A small image captioner, trained from scratch.
Model: 64-pixel images, encoder arch convnext_v2, encoder norm layernorm, encoder activation relu, encoder num experts 32, encoder patch size [8, 8], encoder width 160, decoder layers 6.
Training: adamw at rate 0.00074, batches of 256.
Data: trained on rendered scenes of coloured solids on a plain floor, 195000 training examples.
Rows from block 2 of the text decoder of a small image captioner, named by matrix and row number. Rows with one number belong to one neuron. Each number is 128 + 24 x the weight over its row's rms, rounded and kept within 0 to 255. All counts start at 0.
After each neuron's rows are labels from the 100 texts, of 14848, where the neuron reaches its highest value: "fires on" is the input token at the peak. Only what is clearly more common there than usual is listed. The data: rendered scenes of coloured solids on a plain floor. In brackets: how many of the 100.
# fc1: MLP up (decoder.blocks.2.mlp.fc1.weight, 960x320), inputs 160-319
# fc2: MLP down (decoder.blocks.2.mlp.fc2.weight, 320x960, transposed), outputs 160-319

fc1.466 [118 180 165 129 105 144 125 169 123 157 143 153 144 132 133 178 157 123 180 139 103 101 115  94 105 108 133 142 166 147 100 130 124 112 161 121 160 155 150 117 102 106 129 109 127 146 130 121 135 129 115 138 129 107 150 120 139 102 150 174 164 139 146 155 113 115 146 124 133 145 159  70 128 133  88  92  91 134 104 122 170 144 134 146  68 144 117  89 120 135 130 123 105 160  82 141 115 128 141  97 127 168  83 153 122 120 146 132 182 147 140 139 154 145 126 129 149 143  73 134  63 159 100 137 101 147 103 116 127 147 181 154 134 116 150 125 119 103 114 112 102 141 156 141 132 119 137 116  92 116 130 106 110 140 116 111 133 131 168 169]
fc2.466 [126  68 121 162 113 136 109 148 144 147 108  92 114 115 134 111 137 119 142 127 153  74 118 130 114 105 120 132  95 134 100 100 127 154 109 112 105 144 123 123  99 149  81 121 152 115 169 132 154 149 170 158 139 113 143 101 136 123 145  98 144 148 148 161 113 114 102 117  75 144 130 124 156 130 131 119 114 133 160 155 138 141 100 148  90 132 125 118  79 126 136 157 116 113 153 149  93 104  87 169 106 142 146 149 130 169 112 138  80 139 128 150 168 114 101 125 140  87 120 142 150 129 165 115 109 142 117 154 118 134 115 142 168 123 164 217 117 122 172  80 136  99  89  93 103 124  76 138 138 150 151 107  78 141 133 152 115 168 103  78]
fires on: "grey" (20); "pink" (20); "blue" (15); "white" (11)

fc1.294 [ 88 122  77 131 108 147 115  94 160 128 116 169 141 143 121 142 120 150 134 121  97 119 134 118 118 112 104 124 121 127 107 146 112 108 137 112 120 105 106 156  93 111 126 150 123 141  83 145 148 118 164  98  97 150 117 169 111 103 196 131 109 103 133 126 124  99 102 180 123 153 163  86 106 150 124 158 100 127 153  93 101 128 145 127 140 121 142 166 123  75 123 124 117  63 147 132 145 104 130 117 127 130  94 113 132 124 122 142 122 129 152 109 107 157 116 144 173 151 174 124  78 158 145 135 133 148 141 160 166 164 118 117 161 143 120 139 119 142  87 184 144 118 123 147  84  94 123  79 117 118 120 112 118 116 162 124 167 157 138 114]
fc2.294 [137 115 131  98 130  91 145  74 100 125 191  96 126 124 111 116 157 139  81 104 125 128 137 101 131 112 109 103 150 162 122 123 132 144 178 116 149 140 137 127 152 159 120 136  98 120 139 120 139 122 134 174 126 142 144 118 109 120 110 147 168  78 115 152 126 145 103 143 163 145 133  82  97 162  91 109 133 147  99  93 160 145 132 109 160  64 123  91 107 167  81 130 119 186 128 152 154 179 159  90 147 140 146 179 131 132 162 137 126 105 104 122 121 112 120 127 160 136 160 136 105 113  95 153 128 136 144 123 122 126 109  78 137 116 131 106 200 144 133 145 110 136 142 119 105 112 108 138 117  74 146 136 125 157 122 137  99 138 149  84]
fires on: "brown" (16); "black" (10); "green" (9); "metallic" (7)

fc1.726 [129 141 140 121 120 114 123 158 144 150 154 181 134 177 134 110 113 137 124 122  77 137 130 135 128  64 140 106 127 149 150 129 143 115 136 117 139 160 127 152  71 146 123 123 118 121 113  79 111 145  81 152 143 124  93  83  98 116 140 157 190 165  98 138 126 122 118 115 143 125 122 131 160 139 134 152 138 128 114 146  99 141 116 130 143 128 106 154  81 195 137 117 126 113 139 125 125 111 196 206 127 148 110 104 105 130 170 131 156 145 108 111 105 104 163  93 149 140 117 134 107 103 117 115 103 101 156 124 114 115 147 118 129 122 127  95 128 124 121 140 121 127 144 112 101 111 123 121 171 102 149 121 155 140 172  99 125 138  91 126]
fc2.726 [118 171 126 147 167  93 176 141 141 141 165 118 112 135 147 149 125 148  96 133 130 134 123 118 166 115 130 106 133 140 128 126 101 118 126 157  97 103 131 109 145 174 138 114 111 138 112 148 131 154 146 130 107 112 130 150 142 127 115 147  76 110 106 122  93 144 144 112 130 108 114 175 146 129 120 155 122 157 135 164 121 128 107 174 155 148  91 160 110  66 153 108  88  93 138 141 149 171 153  94 125 105 104 107 156 175 121 135 114 114 176 157 123 128 139 140 162 120 111 129  93 102 150 139 128 120 153 163 147 127 129 116 134 173 121 143 123 112 152 102 140  95  80 105  94 116 110 134 131 145 135  95 174 116 118 120 128 141 139  93]
fires on: "teal" (13); "purple" (12); "green" (12); "orange" (12)

fc1.33 [126 131  87 101 117 146 106 122  88 137 132 124 137 158 113 129  87 120 126 130 124 116 142 111 131 143 125 125 112 114  90 114 105 165 114 123 123 121 114  90 133 119 132  86 129 100  93 145  89 152 152 120 152 117 161  99 102 145 148 141 125 152 127 117 105  93 125 100 143 157 150 131 125 135 120  96  98  98 130 135 112 144 135 100  95 125 138 136 168 114  93 134 125 104 116 138 120  98  71 148 141 140  93 167  97  90 121 100 132  89  88  88 119 134 148 158 123 105 157 162 105 133 145  84  90 136 148 133 155 176 158  99  88 119 130 166 152 145 124 124 123 156 122 102 131 169 174 141 117 151 105 138 148 113 112 133 115 114 103  88]
fc2.33 [138 142 122 150 141 121 134 148 122 106  97 145 145 118 130  96 144  96 148 108 152 169 157  95 166 108 100 168 126 106 132 146 123 128 110 145 114 139 134 127 128 141 157 148 115 132 157 130 143 118  98 151 120 145 125 167 149 139 105 142 101  95 138 132 149 138 138 141  85 101 105 101 157 159 146 149 153 128 108  70 137 103 116 139 172 126 133 138  98  79 101 119 143 122 139 136 143 103 161 151 128 149 169 121 125 159 112 136  77 118 146 148 134 140  76 136 156 145 112 135 155 111 138 148  63 126 131 170 114 154 133 142 134 127  86 140 152  99 155 122 135 128 123 142 166  96 148 149 108 123 108  95  74 124  84  65  86  83  81 150]
fires on: "grey" (49); "teal" (17); "white" (15); "pink" (8)

fc1.381 [ 81 152 112 104 127  57 127  99 107  73 198 145 103 113 130 108  81 137 155  77 141 160 140 145 142 146  97  86 127 130 171 187 124 139 122  79 170 105 125 166 151 102 117 151 123 103 124 167 136 126 139 124 131  95 145 101 143 141 110 118 139 118 135 130 136 100 119 144  74 133 105 139 141 141 143 161 144 161 115 111 152  85 131 150 135 136 139 109  88  97 149  99 112 129  90  96 153 154 129 134 155 129 140 128 113  95 186 107 159 117 165 124 157 159 108 140 125 100 149 220 100 145 140 121 157 115 120 155 120 129 113 169 146 113  98 148 153 130 114 134 108 140 133 154 116  90 123 139 157 126 119 145  94 135 119  68 147 112 113 152]
fc2.381 [106 147  96 105 105 125 141  88 118 130 102 142 130 112  84 126 125 155 118 153 140 112 101 102 131 101 151 174 145 126 141 122 108 151 156 117 105 113  93 102 157  99 148 115  82  83 148 139 115 100 158 149 107 150 120 102 103 153 136 103 106 159 111 136  84 138 124 137 128 109 167 128 109 145 150 114  97 124 143  90 182 161 165 130 115 124 104 113 135 148 119 149 152 171 176 147 121 126 144 138 120 143  93 125 137  78 133 144 114 157 150 137 106 135 125 193 134 166  95 138 138 117 149 162 105 129  89 119 122 111 167 159 108 101 114 116 118 137 112 130 101 152 120 133 122  93 111  89 142 124 181 131 111 144 113 119 137 117 129 148]
fires on: "teal" (20); "purple" (15); "pink" (14); "brown" (11)

fc1.220 [ 99 137 143 111  91 121 147 112 117 106 121 169 105 104 125 155 152  97 166 123  92 149 145 155 114 114  91 148 117  96 118 154 138  83  92 138  94 105 160  93 130 163  98 132  80 165 121  93 147 103 137 144 154 106 125 156 111 113 148 133 123 123 138 144 133 112 119 111 108 106 153  70  93 165 120 135 126 110 140 108 153 153 123  78  68  76 124 131 130 142 139 157 151 160  99 155 139 134 129 158 144  99 137 130 151 117 147 120 127 145  98 152 137 110 145 126 164 212  96  99  92 146 134 138 136 122 129 119 134  65 170 103 179 107 152 112 137 162 104  96 159 140 139 133 127 100 161 112 137 155 100 129 146 141 164 163 128  94 130 106]
fc2.220 [168 140 110 141 196 156 102 110 125  98 149 118 123  66 110 114 133 121 169 154 132 132  92  86 148 117 161 141 177 103 127 109 169 106 141 110 134 154 108 107 101 118 139  91 118 125 108 119 156 108  83 151 118 130  79 147 151 140 113 104  89 124 133  89 157  72 184 112 124 137  83 167 128 138  86 114 137 130 127 140 115 131 126 101 132 141 113 110 140  83 128  91 176  89 121 125  92 129 127 111  75  97  98 103 133 132  95 125 134 145 179 144 162 118 114 155 143 136 124 148  96 113 163 128 119 132 122 123  98 147 151  91 132 116 163 115 193 153 148 112 122 129 113 160 126 144 163 139 121 131 108  94 136 150 115 138 138 100 156 113]
fires on: "teal" (27); "green" (13); "orange" (11); "pink" (9)

fc1.121 [129  96 179  74 110 105 157 103 133 110 132 132 110 138  98 117 114 177 141 147 153 128 113 148  93 121 123 121 132 119 110 143 134 107 130 122 127 124 116 143 131 125  89 104  76 120 126 107 100 139 113 148 112 113 123 133 132  92 188 150 161 163 121 126 122 177 123 125 145 152 115 112 118 119 139 158 131 109  82 137 148 128 132 100 124 155 130 163 144 173 119 118 129  90 136 109 109  99 142 128 108 166 133 166 135 111 155 137 112 113 135  97 119  68 139 120 147 129  96  87 132 142  98 118 101  22 141 189  84 130  57 160 169 131 129 144 151 132 141 114 140 142 157 103 103 104 139 127 137 159 150 145 146 118 142 100 154  51 135 139]
fc2.121 [166  75 120 115 177 118 153 141 140  85 155 139 134 181 205 145 129 109 119 142 135 143 154 134 143 107 111 139 129 135 114 119 110 126  70 115 107 145 118 101 131  97 137 152 118 154 102 104 151 158  89 143 131 125 124 134  89  87  96 133  94 117 109 161 135 152 139  88 134 121 150 130 134 131  86 176 124 130 148 146 115 127 131 119 165 166  96 142 132 103  87  87 127 102 103 131 117 142 120 101 146  92 108  98 152 127 160 131 126 153 154 148 147 149 145 116 165 157 114 144  94 107 122  97 131 128 133 133 140 166 108  99 118 132 105 142 117 115 115 155 116 160 167 116 138 113 125 127 123 115 113 148 140 118  96 161 111 152  92 109]
fires on: "teal" (20); "blue" (17); "grey" (16); "purple" (13)

fc1.14 [145 115 133 144 157 132 144 168 149 124 160 124 159 135 116 115 108 139 140 138 119 133 114  79 101 141 182 106 149 141 126  72 114 139 147 122 117 167 126 119 116 151 136  92 101 176 109 137 137 120 147 144 165 159  88 123 112 114 135 144 147 138  67 133 134 150 106 127 141 136 140 135 146 139 101 152 115  54  79 103 124 137  97 126 139  80 158 107 155 172 155 141 111 162 111 111 138 103 121 167 111 115 123 153 162 133 148  99 113 124 129 117 119 154 127 178 139  88 163 154 109 137 129 113 130 121 132 139 170  97 132 117 132 120 148 133 101 133 105 108 129 143 133  98 163 161 114  93 153 132 167  80 161 171 134 128  76 157 115 130]
fc2.14 [112 116 155 128 136 118 118 174 122 121 138 147  93 127 158 140 124 112 157 152 117 129 141  98 124 152 132 132 121 144  68 105 118 137 164 156 143 146 127 105 137 165 101  94 132 127 122 153 100 101 103 166 172 115 120 114 126 181 126 135 117 116 142 134 141  86 118 169  75  96 116 147 101 138 125 106 105 121 150 119 129 101 155 136 119 114 107 113 150 118 124 148 127 140 139 152 127 138 150 102 104 105 145 125 132 106 103 153 145 145 105 116 106 138 121 193 113  79 120  88 108 135 174 130 148 106 153 118 122 169  76 195 144 123 128 112 175 155 190 125 141 123 103 123  82 143 147 137 126 132 148 150  90 118 147  90 117 128 142 116]
fires on: "brown" (36); "cube" (30); "orange" (10)

fc1.695 [133 148  70 153 137 151 136 121 157 133 109 134 139 143 176 127 145 135 120 134 106  93 135 135 123 124 117 100 142 106  80 120 120 103 130 122 121 174  98 138  88 147 129 111 127 137  86 149 126 123  96 102 127 142 119 130 128 142 117 153 142 175 117 116 132 134 129 116 140 113 145 136 120 186 108 122 113 101 146 138  69 120 175 154 114 140 126 142 144 146 120  82  95 156  69 102 130 131 136 137  99 145 116 147 138 119 138 117 118 166 127 112 183 122 145 159 120 176 118 160  95 138  90 101 105 133 116 145 111 121 148 119 133  79 152 113 102 165 150  97 120 116 166 143 137 130 166 118 132 126 143 116 110 111 164 120 154 156 112 166]
fc2.695 [111 101  79 103 140 134 114 152 197 103 125 146 119 152 118 107 143 100 127 121 155  89 154 105 123 108 106 124  95 150 136 158 152 120 151 155  96 145 151 148 136 134 104 105 134 156 179 113 168 158 116 133 158 105 133 148 179 132 124  96 143 149 125 134 156 144 103 147 117  93 142 116 161 139 132 117 153 153 122 127  97 134 103 171 136 101  72 174 134 112  96 126 122 134 125 167 132 112  84 151 121 130 124 173 115  97 100 121 123 125 154 163 147 129 129 127 199 131 111 189 141 129 127 120 146 142 126 156 109  91 123 143 123 152 118 120 122 132 132  78 162 146 113 154 133 140 140 146 116 107 118 124 120 147 128  91 139 153 133 151]
fires on: "white" (29); "pink" (11); "and" (10); "yellow" (8)